Weights of a small multi-label audio tagger.
Model: log mel input, activation squared_relu, layers 6, width 192.
Training: normuon at rate 0.0015, 11400 steps.
Data: trained on babble in 24 made-up languages, each with its own sounds, syllables and stress or tones, from a formant synthesiser, 39062 training examples, 149.4 epochs.
Rows from block 2 of a small multi-label audio tagger, named by matrix and row number. Rows with one number belong to one neuron. Each number is 128 + 24 x the weight over its row's rms, rounded and kept within 0 to 255. All counts start at 0. Numbers have three digits each. After the name is the row's rms in percent of the matrix's.
After each neuron's rows are labels from the 100 clips, of 14848, where the neuron reaches its highest value: "responds to" is what is common among them. Only what is clearly more common there than usual is listed. The data: babble in 24 made-up languages, each with its own sounds, syllables and stress or tones, from a formant synthesiser. In brackets: how many of the 100, against the usual share in percent.
# fc1: MLP up (model.blocks.2.mlp.fc1.weight, 768x192), inputs 96-191
# fc2: MLP down (model.blocks.2.mlp.fc2.weight, 192x768, transposed), outputs 96-191

fc1.529 103:132181140128125101083135125126099109128132130146147109127137144150149133155084085099130140148140129156101163131116094126126142142112098153112125099128126177125137120113127096103136104141084129129145119135140174145108096137152173142125222113130128143076142139135128106085124173144112151117
fc2.529 105:093119166114126125203125130130129171124137119055121102168089131146110140127118159134115119101067109102119126129125128103116130077126156102137094168130152131119089173178121087173119095119136122135116131153098116126156155114111093134075133152140123110119104130126111129119162107138147133160
responds to: /b/ (65 vs 20.2); /g/ (32 vs 13.5)

fc1.762 098:128111125156153108153161100131113128146084170184133123105065131145143129145115087138120142110158112165100110169119159110129108107165125129131136090135132162124114125115118124075152094106087112135129141134102145104132126096139120120146088116139146106138118167105165072128136128124127138145
fc2.762 132:129127155151143129123143155180118109126134089088145144129139139136102093118157154106106087146117138069126150139101123126156123101133126115100145118135091121129209071127108174131107161152128131110156145107137070138108125121131134129121097100086095124128120151098100074118164110128156145192
responds to: /v/ (78 vs 14.9)

fc1.293 102:126115137136130119140113101119152128123058160147115142103119110124161108138120151143060138161152103144116114179133168102136109100126129106139113107125139154155148104115117131086108076079109061137131088123132128133126141122140106123126088125126099112152120135148153103091124136084136154163
fc2.293 099:150082174099142100099130173120150123123176085111131137119110117138119091112124123126175138141156163118139125101147124130103115142129129176128145124088074112110138126132130076135109145113148138129119137124112159101176143137151187105170085144169103183112100137123142080146127123162104081154
responds to: /v/ (62 vs 14.9); /f/ (47 vs 11.8); /i/ (30 vs 12.3)

fc1.674 091:067069139116153156156115141130102159119132157083125132109146129075135136062146125136129142104185094105116122127128126135099128095146082159139117158126130180137122122093113109157152136094120155124099146119130140112167125131131123128106136115108170150116153107127139120128173093118128065087
fc2.674 108:128144126132166107095148105134075128136160129173217131131071123134100133141156088098146124142054142129137149101132117149104154142101122107108144165097172133110117118150149094102116183113158089074169122125130107124136177125110132121099112115160107127150145158117144154111148101114135154124
responds to: /ɛ/ (68 vs 18.7); voice: deep voice (64 vs 25.3); clipping (53 vs 8.3)

fc1.550 098:141138179144098114126122128131131156130140124112149149109185107129087147124131117131134165146133182145138116126125181140111175153153121133151114122093126130070123118098133144139117173153101129138113148164173084108138104164107138106113182143125173145149068114110115115140093106126144116113
fc2.550 093:123104120125154123141110127159120117118150156146125054179098172129145074113157141085117067138128100111113111110180096110128119106139137127114150144178122107177120098135125106147125086131164186141154108110103137196160135120124128181171122125108087102112163150157113146121125138117118134138
responds to: /ʃ/ (59 vs 11.3); mains hum (30 vs 12.6)

fc1.352 104:116121121137113131153112125121126124174134167138167098118087112147116116118108110130153045108131156112120101137063117097145118108146087122136134128121180143116083128131132097129116134125108111172127115153129142138079106111143162149149126159109086119131151139128132101174119136131116145150
fc2.352 109:084118156141129077125125141138110140079125173121120144123138160135105112114132159127102096141077139152111142103090145112132104083169163195131129156132129129128115161152182120154064119125096143127144138115073128127127131131129096127126131136185136138127077130103113132130118135136186129132
responds to: /b/ (100 vs 20.2); /e/ (36 vs 14.2)

fc1.735 102:099123138128149099143132104150123112100106100115092126095133134132162155129102135118134131125103118125105124115142149121105105134142172133131105127119166157133103128133115131125116099112098109133133127163067136112187099120130146101145133115139134185157122154151136146155120102116115141148
fc2.735 102:140151128170106181115116110112133126136201139152153125132157084128122146107127140120112135145082063139123128127081157111118157131081092104129144124168132128129109116131199115064109146110158118145103135133128118127152186124094116136125144134162102117102099122134118110128131171097096123107
responds to: reverberation (91 vs 35); voice: child-like voice (52 vs 24.8)

fc1.36 107:081121140178136108096135148149108087114165078141140094109129134163137062155128140129154173119112130118173120083091103124110123101132172127133138174114134136111125129061090099120117135087182116136163155138142136132154149108123162113145167108155124134133120106146127109121159140128124116146
fc2.36 096:115123106117116095147129124135106131151130142119101164133092178127105105142135127116097107127160150149069118150125113127120154138142130091136093115123137158140120131161164126157117122128102136091119140140074114156086096150076095086156131144114137107118148139142121127113128166116142128081
responds to: /b/ (97 vs 20.2); /e/ (41 vs 14.2); /ǃ/ (31 vs 11.7); /t/ (29 vs 12.2)

fc1.252 089:115108155162136126161160134108143101138133114111144099122117113117101140124131126139140157126102111141075133096127110092138120127136109119124105102128124141125141124083117138142162105143161141120116134124181087113133114103131145149170122137114028186153113133158132124099173188102127104157
fc2.252 112:142130123112140136111102116136113134139142178120117130161121154143156126159121120094140122136158147105192119114124124182122124139105119154133143135158121156133105116128126124131128136143097126131131097102048132152104116136117089127102135122127226112133151113098105131149090070144100110100
responds to: /j/ (28 vs 11)

fc1.30 099:132125126157151115111060163112137130133116119089085111138154133136146117121139119151127106174145137144110109140128148136102137161124106122132095094158132175133151129110124097122153158128071095127107107133114137084137120158120136124137151132120139108141108081110116071142128136141136152147
fc2.30 113:057135135159154124148132181141069117098131121144124105128137123092114091122148137144132140138128125147154164136117118146127129095140128128124128137094133123143135104131117115155124144133135165146171132117118067152105132124105115131124128144140132119150127130090143143136091136118121120144
responds to: /tʃ/ (96 vs 28.7); voice: child-like voice (89 vs 24.8)

fc1.231 108:127122123094111166123123158088128097139160140123108095161113151157112161129126096113123119126102131120110129128116132158134128109101158130113134133164132087060157063125115130137079171096122140167141127129123099120136123139126115106112097152076127180147115179118118129158161142131123120107
fc2.231 140:115086132160145153123122124143123104129123130144152164103126114124119067160145128129133121116156135129128128138127137104127138131137066141136132129102115125243107120150140108131153117146130140115110176152129147112126142142137145173141120113148149116091125099152118101096073114101136153151
responds to: thin (high-pass) (100 vs 11.7); rumble (37 vs 12.3)

fc1.28 095:151098081146113158093116150124085149162139172151151106163108140130132101134147140138123102153119075141139121190134102144131119107103135128118157077139128175141086108174116131107134137116152104142114152144123117163125117135126151128172139165126128089081121129129105147157124128123146100109
fc2.28 095:121143136124108087133128127134131126078130143155103119105180111104137119122111101122176106123095198140127132148095133077129119125178127162121131132121147082097122104123167111166146123139132132169141127100133110167132154124108158149068099146090124129149141074132131114126089144106092138147
responds to: /b/ (71 vs 20.2); /ɛ̃/ (36 vs 16.1); /ǃ/ (30 vs 11.7)

fc1.753 094:109160163094131108144111075128153149128125118142136112108085155140063122132176142116146097119105118093158077134082152160116143148126130180146143156138146121112074180123113126127148129107137163110120148140097116110128136137128131138128100170097107093130193122133177122113106163117128139131
fc2.753 088:159102118135157172095142166138154125154128125134133137147144052155098125134094073147122128122123112144099145127113170101179126103171114094117132087115159119135149087125129128068123156131112104126152110132120146126157140089112133097143137140154123119121103118079143112169105105123138090179
responds to: /v/ (78 vs 14.9); voice: deep voice (60 vs 25.3)

fc1.544 114:133177127128157101118106153172121133123102120113155129149214170132096113152130118096126139134101137125124118120141099115125118143156126131123126127130124135114137135132130103135150138158113125130101128120123132102181166078113111115151139129123135104121131147085123102127128113178131124124
fc2.544 093:118122127148119159155143132143164107122132137131103130117075150109201132117140155138101104126180127106117137128129162142109149108110146084139124134128132126177138122136139128099116127142100111129113121162082138147083104176130110156145133123148129163109116118139145137149149129115171107130
responds to: /x/ (95 vs 16.9); /oʊ/ (33 vs 11.9)

fc1.81 098:104079104169100156147170130112125134129163165102114118117115149133128161076115082148127120122113134129135079153144115118156113114128127108123108141121077098142160175127125123148125128142095158119089145086119115139140161133171126132106123137095099087114143135165143141150118110131190112085
fc2.81 101:153128132090154120100127159128138137139126126124124147099094106137106107165122135144160148117174121144114154123086152155078136148125129101138160091090159153124129083129131124065127155137142137157186077144162115080116124172087169083126140140149084174137140146110087114131139104148123129146
responds to: /æ/ (92 vs 22.9); voice: deep voice (59 vs 25.3)

fc1.534 109:136089137128185099146127134057118106138139131153126126126133124100165169139133172132109134133193188110102103131075132118130186135167113143122123136142132134132127153130129163145104142113173142188148124128124151131157125151135088114158100099094099144081131109105136111137129120131103140132
fc2.534 122:103134147121087113113108121156129191171134118090147127154132147143112155121107129099121126124120131135127133166121095133127128120121146138099081127129140128128099121149128148128116120097158106099112130183107095138128118151116180114156138140096147103160122106123094086107159121165101142092
responds to: /ʃ/ (99 vs 11.3); /ʊ/ (44 vs 14.9); /aɪ/ (30 vs 11)

fc1.269 093:098140116141059171153109120154165126177150086074174120106110143103137119094109107126174123117147100166144117115114147128118142122123127127144119172109146121119112114116115141143125151133157121186124122147108113146185119107128137106122136121131160110105104128132139126113143044141138125086
fc2.269 092:141110163125149102107110108113106143117118158131127126190121129174122107158154130104099162137130124123144102133127106142151090144138123148124185115179125127124166125115128128137132131114122072093127149131126143124112129126150134128133131170094112111151170125134082129132152155114134114136
responds to: /ɛ/ (41 vs 18.7); /e/ (36 vs 14.2)

fc1.346 104:151114127111107094107128129147116129132149128121135048128090137122129115188098128133119112173166149114124098128113124105136137149142175121128172148128116146151106118140113145122118126106116125135141100114111150135135150142167157157121173150191132134112130124137112127120135136135141147115
fc2.346 077:106179126122119144155122133090123148131089134131123175129174124124117126108142102126150159128088129151127136168169157158150108073092087118096092137128151129130148100123152140151153148165138152169138144155133108160108136116092124085147086128125112130129139138122158163112127148128143093152
responds to: /b/ (71 vs 20.2)

fc1.507 102:129130119111086138095126132134154134128139135134112113125102120136114116138123128168140098106126113116149139163090156097121121137093149153153122163125118055143117103131092096157170067139133123146136124058113139124113100169128132128132138110163133173140167123104132126094103110099182114121
fc2.507 095:084144137157162122134121136141114128124128120133133150187136140134124127091104174079126165138113062126123098122171120118123167149168096132126159119131123178165133177119172137114084146126122123124125131187128128137098135096113125123151098111102125098143091152122124117139147123151098138139
responds to: /ɛ̃/ (46 vs 16.1)

fc1.417 087:116132143156124138092129111156151101131107049136150131141120138143127126128148125143149111116158125173103123191139139112123125107098124145174124139134139166145169147110108140108116102171153116165100130143135137130089128117121103103132149134129112098111101130109149119128085099118093110203
fc2.417 091:132156149109124129145151124146123128133156150117142091127141070106129158108159137128123114154112176097134137099127129139100131148084139128140163129125118072147133096154089132122134117102141176122114137170116123082150132131178095122156136122131143172127158122128118144125134123150115145126
responds to: voice: child-like voice (66 vs 24.8); /ɪ/ (35 vs 15); /a/ (29 vs 11.8)

fc1.471 101:105107135130087134118123123096156089160180128125123100136118135101106131089128118148096131123145135102162117140123080163107159128128096080126150128125130130109136142087093122069159123088162154120138184111113107128182150105128121154127111105137125154127171118075128159157128089186132142129
fc2.471 084:132165135111136133134158103152111128081106104093084215123120133142172130169107161128120129136120160124131155129141135098128092126127122130131129150090120130152122150151133116200125137170130127098088127160157163121091121142165131126126132156118182136098125131141148110116148136078102114139
responds to: clipping (72 vs 8.3); /ə/ (49 vs 21.7)

fc1.126 101:127167093126129099124121160137143149120130130146117141128101116124117187130108150127129140127129141129122108110180118138169151120113145073119152113153138137131125126188134100176067172113157127124128094124181152127156106136145105109137127128111137124122135072069109078109122120128196143096
fc2.126 085:109080135117166157091135142125119073118107121106129123129149154114104102130137124097149112112131132131127128167129166141095118136145096115169108127147100126117124086093122148152185103096122150132117192163088139138131124152100131150074119121102119151127174134141150162130164118136107111130
responds to: reverberation (62 vs 35); pink noise (49 vs 13); white noise (43 vs 12.4)

fc1.442 103:135093160113145139145128149109080126150050088112123113155110138159157098120120100180128130116147130114083114115121145113133119119105121127076097131148100156137171167077087171115166182091128138129143134098139161172111109168108126163111149131136094123149125143130123119110127119124124127098
fc2.442 084:107132093165169076125138108124135119121162158144180117142128134138120122146115184103124065124087130150159173110173112156140148141054151127139145129120125098115122142125141097119153123135129111141132167121132113118143156140174131132125084086116171122152133127094156127125124132142116119122
responds to: reverberation (86 vs 35); voice: deep voice (65 vs 25.3); /ʃ/ (31 vs 11.3)

fc1.729 112:111133133122135099140113178094128120118143104172113160121151097159062121135106154108124108161103134125135131136087144119169127157127116099161074108123121130126147131127085091163146145147103136135148132164128149151136131154127129161145140124125147154098157123128127121145113159172112144133
fc2.729 104:097137092103112151156129127137136146136110165124117117148089148147106131120151100148126154135084136124116134127144170136117120106145149118102129113104130135080107141093140133114102139124132147122150091160119133144168132141163148145116098137165074100150100127168097109114144118116129096173
responds to: clipping (44 vs 8.3)

fc1.411 103:107194163123104136126114073139139107141140108167119180162150109135133108128092124077139076133126128148147117125134132130124109128127112115140155109132131144173132145100131122095162167146091130109121144097128128135121087112079205103148139124109124143113141161159180084128145117096134146137
fc2.411 082:113117114129126120116128137161092222153113110093130120137074136147137099132125133175120160119127129123129136117142138137146143129099132110135107172157151090105124148160167116150114141110134115110112128185118099132106162084188119185164119132128165122143135067127120121097121113110153130114
responds to: voice: child-like voice (82 vs 24.8); /e/ (80 vs 14.2); /s/ (29 vs 11.1)

fc1.103 096:185076135132124188086134151135153207112148121086144117096174127136141138088102118126110093115114131133137158095124132143130141142144138113124147141104133113175115118144112184113135135140124135110133109125148081128130093160156112118113158160091153155119107136118158140104139115168155148137
fc2.103 100:078158129135173120158161141132081089143093131194097155177105116138118101167121114118143149127131123114096082150123112134132142126131126147172122127131132140088146111136100094140126099147136125117140146142132152144126148059121173135167088114107115108147155115163130114103114116068134127132
responds to: clipping (28 vs 8.3)

fc1.623 081:155096165106120117140044132119149133130076147128132149144135128110078070130109108102140161145159130117113113117128153112106133197128096148154125122133156135104117132077101140090131124088129096149100133126113131108114127134133131109128123112150120150134124179140136086178103120152091128158
fc2.623 126:132099135122131151137128126128111130124129156108137097146183129112158125126116155147151127127116198123154138117129119171128136120143140131106134125157121088108115137184147112134130105126136121133153125158185103144157131127094148134124130146132137097131153126072096132150140113164127143059
responds to: /ʃ/ (52 vs 11.3); muffled (low-pass) (40 vs 12); /ʒ/ (35 vs 14.1)

fc1.510 107:134143154073101161152142116102110162113155164121096150112110112062086113131115122151132121196122080141150113125100113177091112169108151133121126165114159100116130101124150146107152124162085089152107134126106128143157157127102132105148124130127042135208175106108148119131123140139128093132
fc2.510 093:129045147144131128137116095127131133128107094149118128128100124174153137135132125127133118077125156148189118152130166113139112094128101119123112110147128145114083108092123127142104104149132124094126175113169126139073128129120133129157127124137208128116102168117137134136128106141124152108
responds to: clipping (37 vs 8.3); muffled (low-pass) (31 vs 12)

fc1.445 090:093094108161147142166105133123126161120113136146142100126096124136159122124110083128144125144118162107117102154106146137150135144112160081121128121131136110120172101126147126097123149138144171137108100130114113096129140082130135160135135141107114128176121119155120145142176160123142123161
fc2.445 098:147141096120118114117156154129103086102179113117110135153162102127071100144088154122137132080149116172124140122164133127130117138135115135116119156164121139127124199111108138160115083126095095113126153129149151123125146182139087126103117107145113138070118154126118119095088126126128123097
responds to: clipping (45 vs 8.3); mains hum (41 vs 12.6)

fc1.397 093:134104158060124127128127164135151128104131145126115176119177128135127090119122123121148127154186115091155102150169126120124101155106122099071123116166110152130122134155136140131132150131144102137132124113109119147137129127146125140112120120080129151154068097108134122123130102134128092119
fc2.397 106:133137136121113142175129130157060089117108134167134114117129119125134099120085090157143124128122183133128160119112120151114144147168148125153124149136124108108120139123091159188103118147146110166172116131159093077130126130122110129099149077141152166120164170129099138090165100129098145126
responds to: /ʃ/ (91 vs 11.3)

fc1.275 097:105141145159106118113157119142092103117117117127152107130129141164175116151129124164121124096117107115079125125148101157121141139132128118145121133060138129135107138135167157124133104115139098124091142089132124158114143075132165128160131157160108126104117169107114113126159141129143071127
fc2.275 100:143117106098126128140127173125155119130137155127135152120106132121121120129148114105136133139150142144158153157114158085134109151120127163077115100179121113132138112126148132152114133173093127133137120154109109115123112124108146141129121115128106125123163056172129133117102126126134131131
responds to: /b/ (95 vs 20.2); muffled (low-pass) (33 vs 12)

fc1.147 093:089142140140121129137152088112141117130132141130128107129159080177120143106190119137136160129158126125110139124099120098154156137082108161142109104152120136168137154076154101115134115138155124120161104135097083107094113178108107176116164160089166102102125113141069113131108115114134155121
fc2.147 090:131094149145094116136114127140119131079128119148138166120125149115174138109137151125099121136086113119142118133106121110131109115157162107133127165114146158086131148169091144161165129150119116129071134120143146143179112095131123100120048135165091127111128147124146131151145162121107119138
responds to: voice: child-like voice (57 vs 24.8); prosody: stress on last syllables (42 vs 20.6); /f/ (40 vs 11.8)

fc1.618 104:148074116116169128075139139159122120116122166121095062127193131121187128176139160130162133080160112107162112131085102129146118147121092114119162133145093152100112127116110088099104130129115098137159127125102111152120158178096151131130112155116089132125119174098100113134112136128129137117
fc2.618 091:091143109143116136133131102089134139181135093154122114098119138122145165100163137125126095156138165138099106138119121134138114160153164195146106144103158142164120129113139159121145139128156141091144130132160166102124108104140130136107147119100157113135123103123137143144091121097144126111
responds to: /ɛ̃/ (35 vs 16.1)

fc1.182 101:106103127143119137138127172107157108136113129157111132118087151117113128146102129142110152137166153157195131138119128105146118125126146105103099134149112143140151125105088076127112115074135156142104169122143149133148119125115174172119091109121094145108136105090128125127117162097123135068
fc2.182 095:141139122097129135143114123129134112160149135131173093083157120148159123114185139133129083140136120100100169082131131157125170148129091141126135110112104109134114146123137153103144147147134134120160105132110110147132124130151059126139163125131154089153137188137078114139128099128123135194
responds to: voice: deep voice (60 vs 25.3)

fc1.407 102:133129145175155088126080132112154135144085135158126129129175136119155119115148128129102101112145131110129134142125159133130141124142115121115138110121182146126119100135103158121134093108160072132100104133161130142160139109128094089137090105183143093137103190134158131157140123163121115182
fc2.407 113:161122112130107159102130120141120150126146086152125144138067133113056099094136160120174145112139126129097099114150133122110127123146113139146160107129109120133122141135163090111092140117105129142184059140089185086124133098144158150155124127110101154094111135143090114140128156154126127141
responds to: /v/ (97 vs 14.9); voice: high voice (54 vs 24.8); /y/ (39 vs 15.9); /i/ (30 vs 12.3)

fc1.74 089:153133076148115109107125153111085146136112156136146114108137136147158106124127139137142127133139081120069188117142125151131135118133123172133118117145127139120140167153051147138160125127141122167114082110130135137113069131087146138125140154140155135101170134125112127150146135130105116132
fc2.74 107:104128131126132124118140101067133096166174122111113116133147163121113138153129147079112130130121136139144090168113148105106161136120105130140150138104134141115138102068147119136152150140126141164108124145121114097125205149144105114134159128114111098079127120093151158109074126166092116133
responds to: reverberation (96 vs 35)

fc1.476 098:137102138116122101132174108098165133113128118122087137152119145109114100124127117136069145140087129143080175124126126163107106111108114114076123109103071166158124133129168103143127113149085129164115081133138128143147100151141103094157129060134114098115133134114142157146177123139114143193
fc2.476 096:079091125104145148132166122128147134185127130129152114128132141133125189165083149117126127077126126157130124098176126127184127119134107133146137128093149102129106118158118080174124150112123169129111132123156129124116133168145135128104151090080118101164145123113156108149121139118174136094
responds to: reverberation (69 vs 35); thin (high-pass) (53 vs 11.7); white noise (53 vs 12.4); pink noise (35 vs 13)

fc1.474 100:082133150092137163150138183120118123157131080149161165104128152124075079127110124104139082132085158137139148119103172149098139126132118069140120126142113135154109063146126127109167158100179122111130134120140128178125153185095132165118130125095161133117150128093139115109165114151132149105
fc2.474 082:195136111160123108129129121125151137131120174121109093097121130154148149097118098160076137123159100134132085174130109088153128171092117146111140126109131148103114166144104112135091067149127105158119093164127137115137139116173128170135137136138075100119150120173123133151132117111144130127
responds to: /tʃ/ (94 vs 28.7)

fc1.418 098:103073126112143144112102124143113095126136127117108154150112127119142112124092162128100109108120140073119018123124127150141147112151139135080129138136061160128093126133110128214118127105132109130153109133143138138151094114132126134108169124113142138104127133143159122139116130144135155173
fc2.418 099:164141113106100137098132140092189163158117135130171147122124125106098174127181142110142109148119126125118159127130121131121127126130086127155186103157158149146161141145160123128126112114174148118136159116117141109108143147142138093093061125148141133175162117094109117107142175088133136071
responds to: /oʊ/ (56 vs 11.9); voice: deep voice (51 vs 25.3); clipping (37 vs 8.3); /f/ (29 vs 11.8)

fc1.686 089:160144120142127133108146167131141189121093142111147134139118146136123121114124152153123151176134159095112124125129176152106110168103136120153151112159124081132106114117111112094128108126106099137111108140141119113138121128098141070156120111127145128126145109149130084096152117085127077105
fc2.686 088:081121118145124127183109130106121100139158111123103125144147107148164136167102131161118145052084085117167118116108101154128157103138094121117132130127121185115137119100087139149101143153135127097162148118147163137132125138132140140094106157139090139171110137107126158125139117112101161133
responds to: /æ/ (48 vs 22.9)

fc1.125 109:136117113100131130131075205099138131066095152137168119130160115125124153165110118134123093125128119125113155096114122147139126116134119140114129117119109170159138144150084110114126112124097103109125092144088163104131147123091123096140125132113093089096156105088137083139126099142171155122
fc2.125 125:088127115127162103110131147168122110126153111129070140137108123092150087155112164165061123129135125117120135138093130143162117130130118142097099098186116100077098192116160114095134126127142125097125114126128145153165096115094128134069150155139116139137134119138114113128145103135129093130
responds to: /x/ (100 vs 16.9); /oʊ/ (36 vs 11.9); /u/ (33 vs 14.1); /h/ (29 vs 12.1)

fc1.734 106:151142130107144167128158190100120108163149133120108131087158120137127140175115144087116108123122128140123117099125095108135136133161127152196128129120129123139131137094128141125128164162118124134113090166089132103137104155127133119144131127160072126171122107142175094127152127124108114150
fc2.734 089:104087105135100071111096100120134111096086137152094101165091107121100136066141146142138124130155134129131122120141125122138128147156148088125127147150144157143163117213106076137107111115129126118158117105157164147138116156134149115121141150131131121113128149097108131120138151128191146089
responds to: voice: high voice (61 vs 24.8); clipping (48 vs 8.3)

fc1.58 094:138123150104114159145123124071166118103161148135128134070117135155128108152102103128170089100157068151187128148082113147145127148135135150130142122120091145114088144153117090129087146126164130132091127120142119130096121098146128170088113133123170100093131125143129139164149092129137089141
fc2.58 086:146136126140133118125113101141159135104147136111120116180133132116116136105154144140108138192121155091127080138115150147141120118138084121158087092090109120178135152122156161133159127115112122106124122162116122153144137149126115111134193124148125145144149133126149119102102107126099116118
responds to: voice: deep voice (51 vs 25.3); /ə/ (50 vs 21.7); /x/ (37 vs 16.9); /f/ (31 vs 11.8)

fc1.85 103:185171115121135127189155128120126101157110126123135130155123120123148140113128148122150180122101126130145134141151129147158115138124133105138136107129094131112134113109129113127190062143125130121116090107129110124124125095143163127133187106076111134124154112157083144124130122108109085128
fc2.85 092:096129158127120111062109171122101141108138141134124119125131125125133124130166102118134083094121136086113138125108101126134150114122163156111107115174192128177149120159128113134076119124135121134129159113111128154102172135105122107138112116143135092168124141108136124123127133135156166127
responds to: /dʒ/ (50 vs 17.8)

fc1.620 100:068124123104110141104135135145121152140156125116128113102136136152096123158106136053128132107147120118167083132098109144117103126116135145147156091117086128185128120107137159129125145132116120143137138160180125137147136123144165108158146133124128138137124137121099093096130121119143133080
fc2.620 098:150169149146143105118115134120123133147128079128124145118122116130135128126162078156149092125098078151136126127167116129123142108112122134157102155172145167046122139137108113144148127119126123123123100103079142163109131132143109142070131138111153090137155137104165123128125125070128135164
responds to: /tʃ/ (59 vs 28.7); /g/ (43 vs 13.5)

fc1.264 105:085144139160109107160132124122112095114161153125155136169128132125135159100126114065115151109116132073135161119138090142106106121144093095146103085151126138077113094152162107114104102137169142108158106135136124162166116128134171122176114152118150178140123100155115119108141152145131184122
fc2.264 093:138134077105168150127133125153143149135112111138118137086160149126108131167145129166140102173119118135123082113130174116139211111129147138120118131123137128156127124113115143141166123126092111126121159150082147100107136103123101144127151149105090108146116134122136171139131113098131166061
responds to: voice: high voice (67 vs 24.8); /l/ (36 vs 9.7)

fc1.728 100:128110135163124145134090189076117124106138119116112124125150114144143114108108146123130124129124119112120109134128165113101158183125131101160119134136118154136103170141143095125127122131122104147092105159175128161117118161110141130100136126125156137110104124158123109124145178124116119191
fc2.728 101:118136151129169085106165060131159130140111135082126127126129129086091128162113116182115144163133111147128137129113084138146101100132140120158123106122137119125136088129057146127136148162138184114186128097110111115154143126120165187132100147113098141132143113068110171159143111130154124154
responds to: /tʃ/ (65 vs 28.7); /dʒ/ (57 vs 17.8); /s/ (28 vs 11.1)

fc1.631 095:110153103140128080133115121128129126102160110106113115118113129120148080136138110129129059126084128120121085116116090161109164135116146124118094120141165135118119134128152138158116098126132155089118113178102129124174136156125137116095114168125101195098169125137135147127115075127145125102
fc2.631 094:144125090115103155148140141146138153144122139123172144131146140129113176128090130080154174134127143150124171141160121119140129113140142130129180135124110122140090121131084098084109154108129107151121126063204135149107140125133146087164131127120128089145113142128088121105123152134121146129
responds to: /ɛ̃/ (72 vs 16.1); /z/ (37 vs 17.2)

fc1.279 086:087074118122123109139127127135172101106141133150112175128141110150104127127130117109122153102123150118124083106114107097138101128149168176092171197138141168129098138121136191127147129104131132136137200126127145143147163132114143117143131098146114095162119143113084114127134091149140122125
fc2.279 097:145152139110115149120126128131097124131106143110128096102133105113137124130130122180123123159152104126099116174119127135103140143131116142129128084122122128062145110134126127144108096161091107141127126133149096152124091128117114157121137152139129116102122127101122092150102129126093170110
responds to: /dʒ/ (58 vs 17.8); /ʒ/ (36 vs 14.1)

fc1.761 091:117163102113095171108120123097076099152137103140175132107125165109112171141129125179124066111148131105147134145125111131107122126115110145143100150142117134118145163111105097157119141140144101136152121128115121145157155127121173144107076106169224113122102133138116080120145150127150111166
fc2.761 102:098111129155119136113123151140161117122126110112096132127140137088097135101106173101136176094136135139123095098114164152176106135161097100142173103122116118135120168173116148127125115140145135139150142107153143151104101105156098122127115125119125159104134110128101111131103123136133140081
responds to: /ʊ/ (79 vs 14.9); prosody: tones (64 vs 29.5); /aɪ/ (52 vs 11); /w/ (46 vs 16.4)

fc1.593 106:138121103124160117123162156097145132125143142183126133152132124094154139128127094135144133107134103125078128132100091136115162128132132145165128126088101086138155138131145134147169142161134100119122131113130137127127178136162123099135157098120151117094148145150134155128154141122152096132
fc2.593 107:128141096132091139097107112149111154141113116133118154112088145133121166143140129129148128182147135127195128138118105128149098130120126104133093114163154117122048131135131160074146140157140104119140123147095127134117057113111139089141155161130180112126111128103097110168084165143100133119
responds to: voice: child-like voice (90 vs 24.8); reverberation (60 vs 35); clipping (46 vs 8.3)

fc1.483 102:102133132139149091152142150119131141128122152140104119139124112129133116147127122167134136113102105134112128127125115128141182138141073106127099128142146128158119157097135150128123165128130121078091153112079136073108118110126171136101127131148118147149117107128124142117114139082153130140
fc2.483 088:164092164117108111065102081187126125134119151130132115169128155120141136118139114078131126130144127120134117113146119103127115098123124168146160130145136123149163130148117120123141116126113106159142119154128132178143134162130117099161128081119169145085165128126102105085122115140171127106
responds to: clipping (54 vs 8.3); /aʊ/ (51 vs 20.9)

fc1.725 096:133154067159128147106121125083115123116103090134136126151081178151160162159115134135081166123138127170130120177111083178115103140065179145115152092151167104144121118116121148128128137128120111128084128103125154131109154144115136107103129085133123146140121157129117125102138167138107142131
fc2.725 100:098140157116132129160110131062143133151182132142138159125154113098146144105145125174093167131112103082126133107160138098141126131155099087128142137124151116127124172112122119126137079151085159123100093106154086124144144222140127162131155136123128138138125103107166142148127128137139106107
responds to: /j/ (48 vs 11); /ʎ/ (38 vs 13.6); thin (high-pass) (31 vs 11.7)

fc1.144 102:144123133116119133119107180150102147123202151102145061155191138145123129127117129128118140127139107096121098092102118147126126179131124129138120118105130129134148107142122123101110143079133120145131125127142131151123109108111127104168154146162169130113116117084134080123107155137126132083
fc2.144 121:133121129142122125136123077124177116127131098154140153100147090124191147112164120125162126102119080127144165144137172143131159100092083107106123111134106136128112081097133153129153116155160121119116168104116096120152107197157126131109133126100143099138119157120113142129148123121145074210
responds to: /tʃ/ (59 vs 28.7); mains hum (40 vs 12.6); /s/ (29 vs 11.1)

fc1.560 106:129143099185127126130118113120163116153128123109129108122121118173118201110090108164191147096128094138118129110136133147105153159122126105167140134130135136059128087119104128138123127125166118116128108128135123131136128110102114164157123122157118138132158116131189118146155122142119124124
fc2.560 097:154147093089121126112125198102105159143164103102132133133144124137147043141074144099085131142123119174144133114078139131097135107115132132146101106122162127164131090139134162127098130101138131196133121160152128122155142145157119140113124126074126127170108134140082129114118123170101136121
responds to: thin (high-pass) (69 vs 11.7); rumble (69 vs 12.3)

fc1.641 095:168114128117130136131119144169093124129147118146127180112152127139121124130148106140143091120172155122163118110094118111125138115179128100158099122160119132121163132097117152106197139108132205172121147157133116185137089125111160130098096092129156123125122129132103086137125174127132133126
fc2.641 101:094119118129138134129135123118152186110121103117160113136109091139100153129111159109109180141072131112100146102144130158126121124051117165129169125089124125117134155129166119169106135148135073129158116111136136070124123152147125125153140134126130161129119107105126115130208134158141163110
responds to: /ʊ/ (33 vs 14.9)

fc1.56 116:130169091173064188097109109130149110135081108117120094109113145153127117114132151118147103146156110129186152119138116123129216124130107128101158140113093109128128122110131105079148133112139150146119100139103142127085164110159131134147115178151118097128183109147072123147173144124078186134
fc2.56 089:121129172106176112126178114110106149146132160127133148150134106120144101134139105146131133137108122061134184129135079115097128133163125122118103105114142107129120128130098169157065126140065119104155150134144113129132070117129122115126123072155139145153120142127159139123068147163175102125
responds to: /tʃ/ (72 vs 28.7)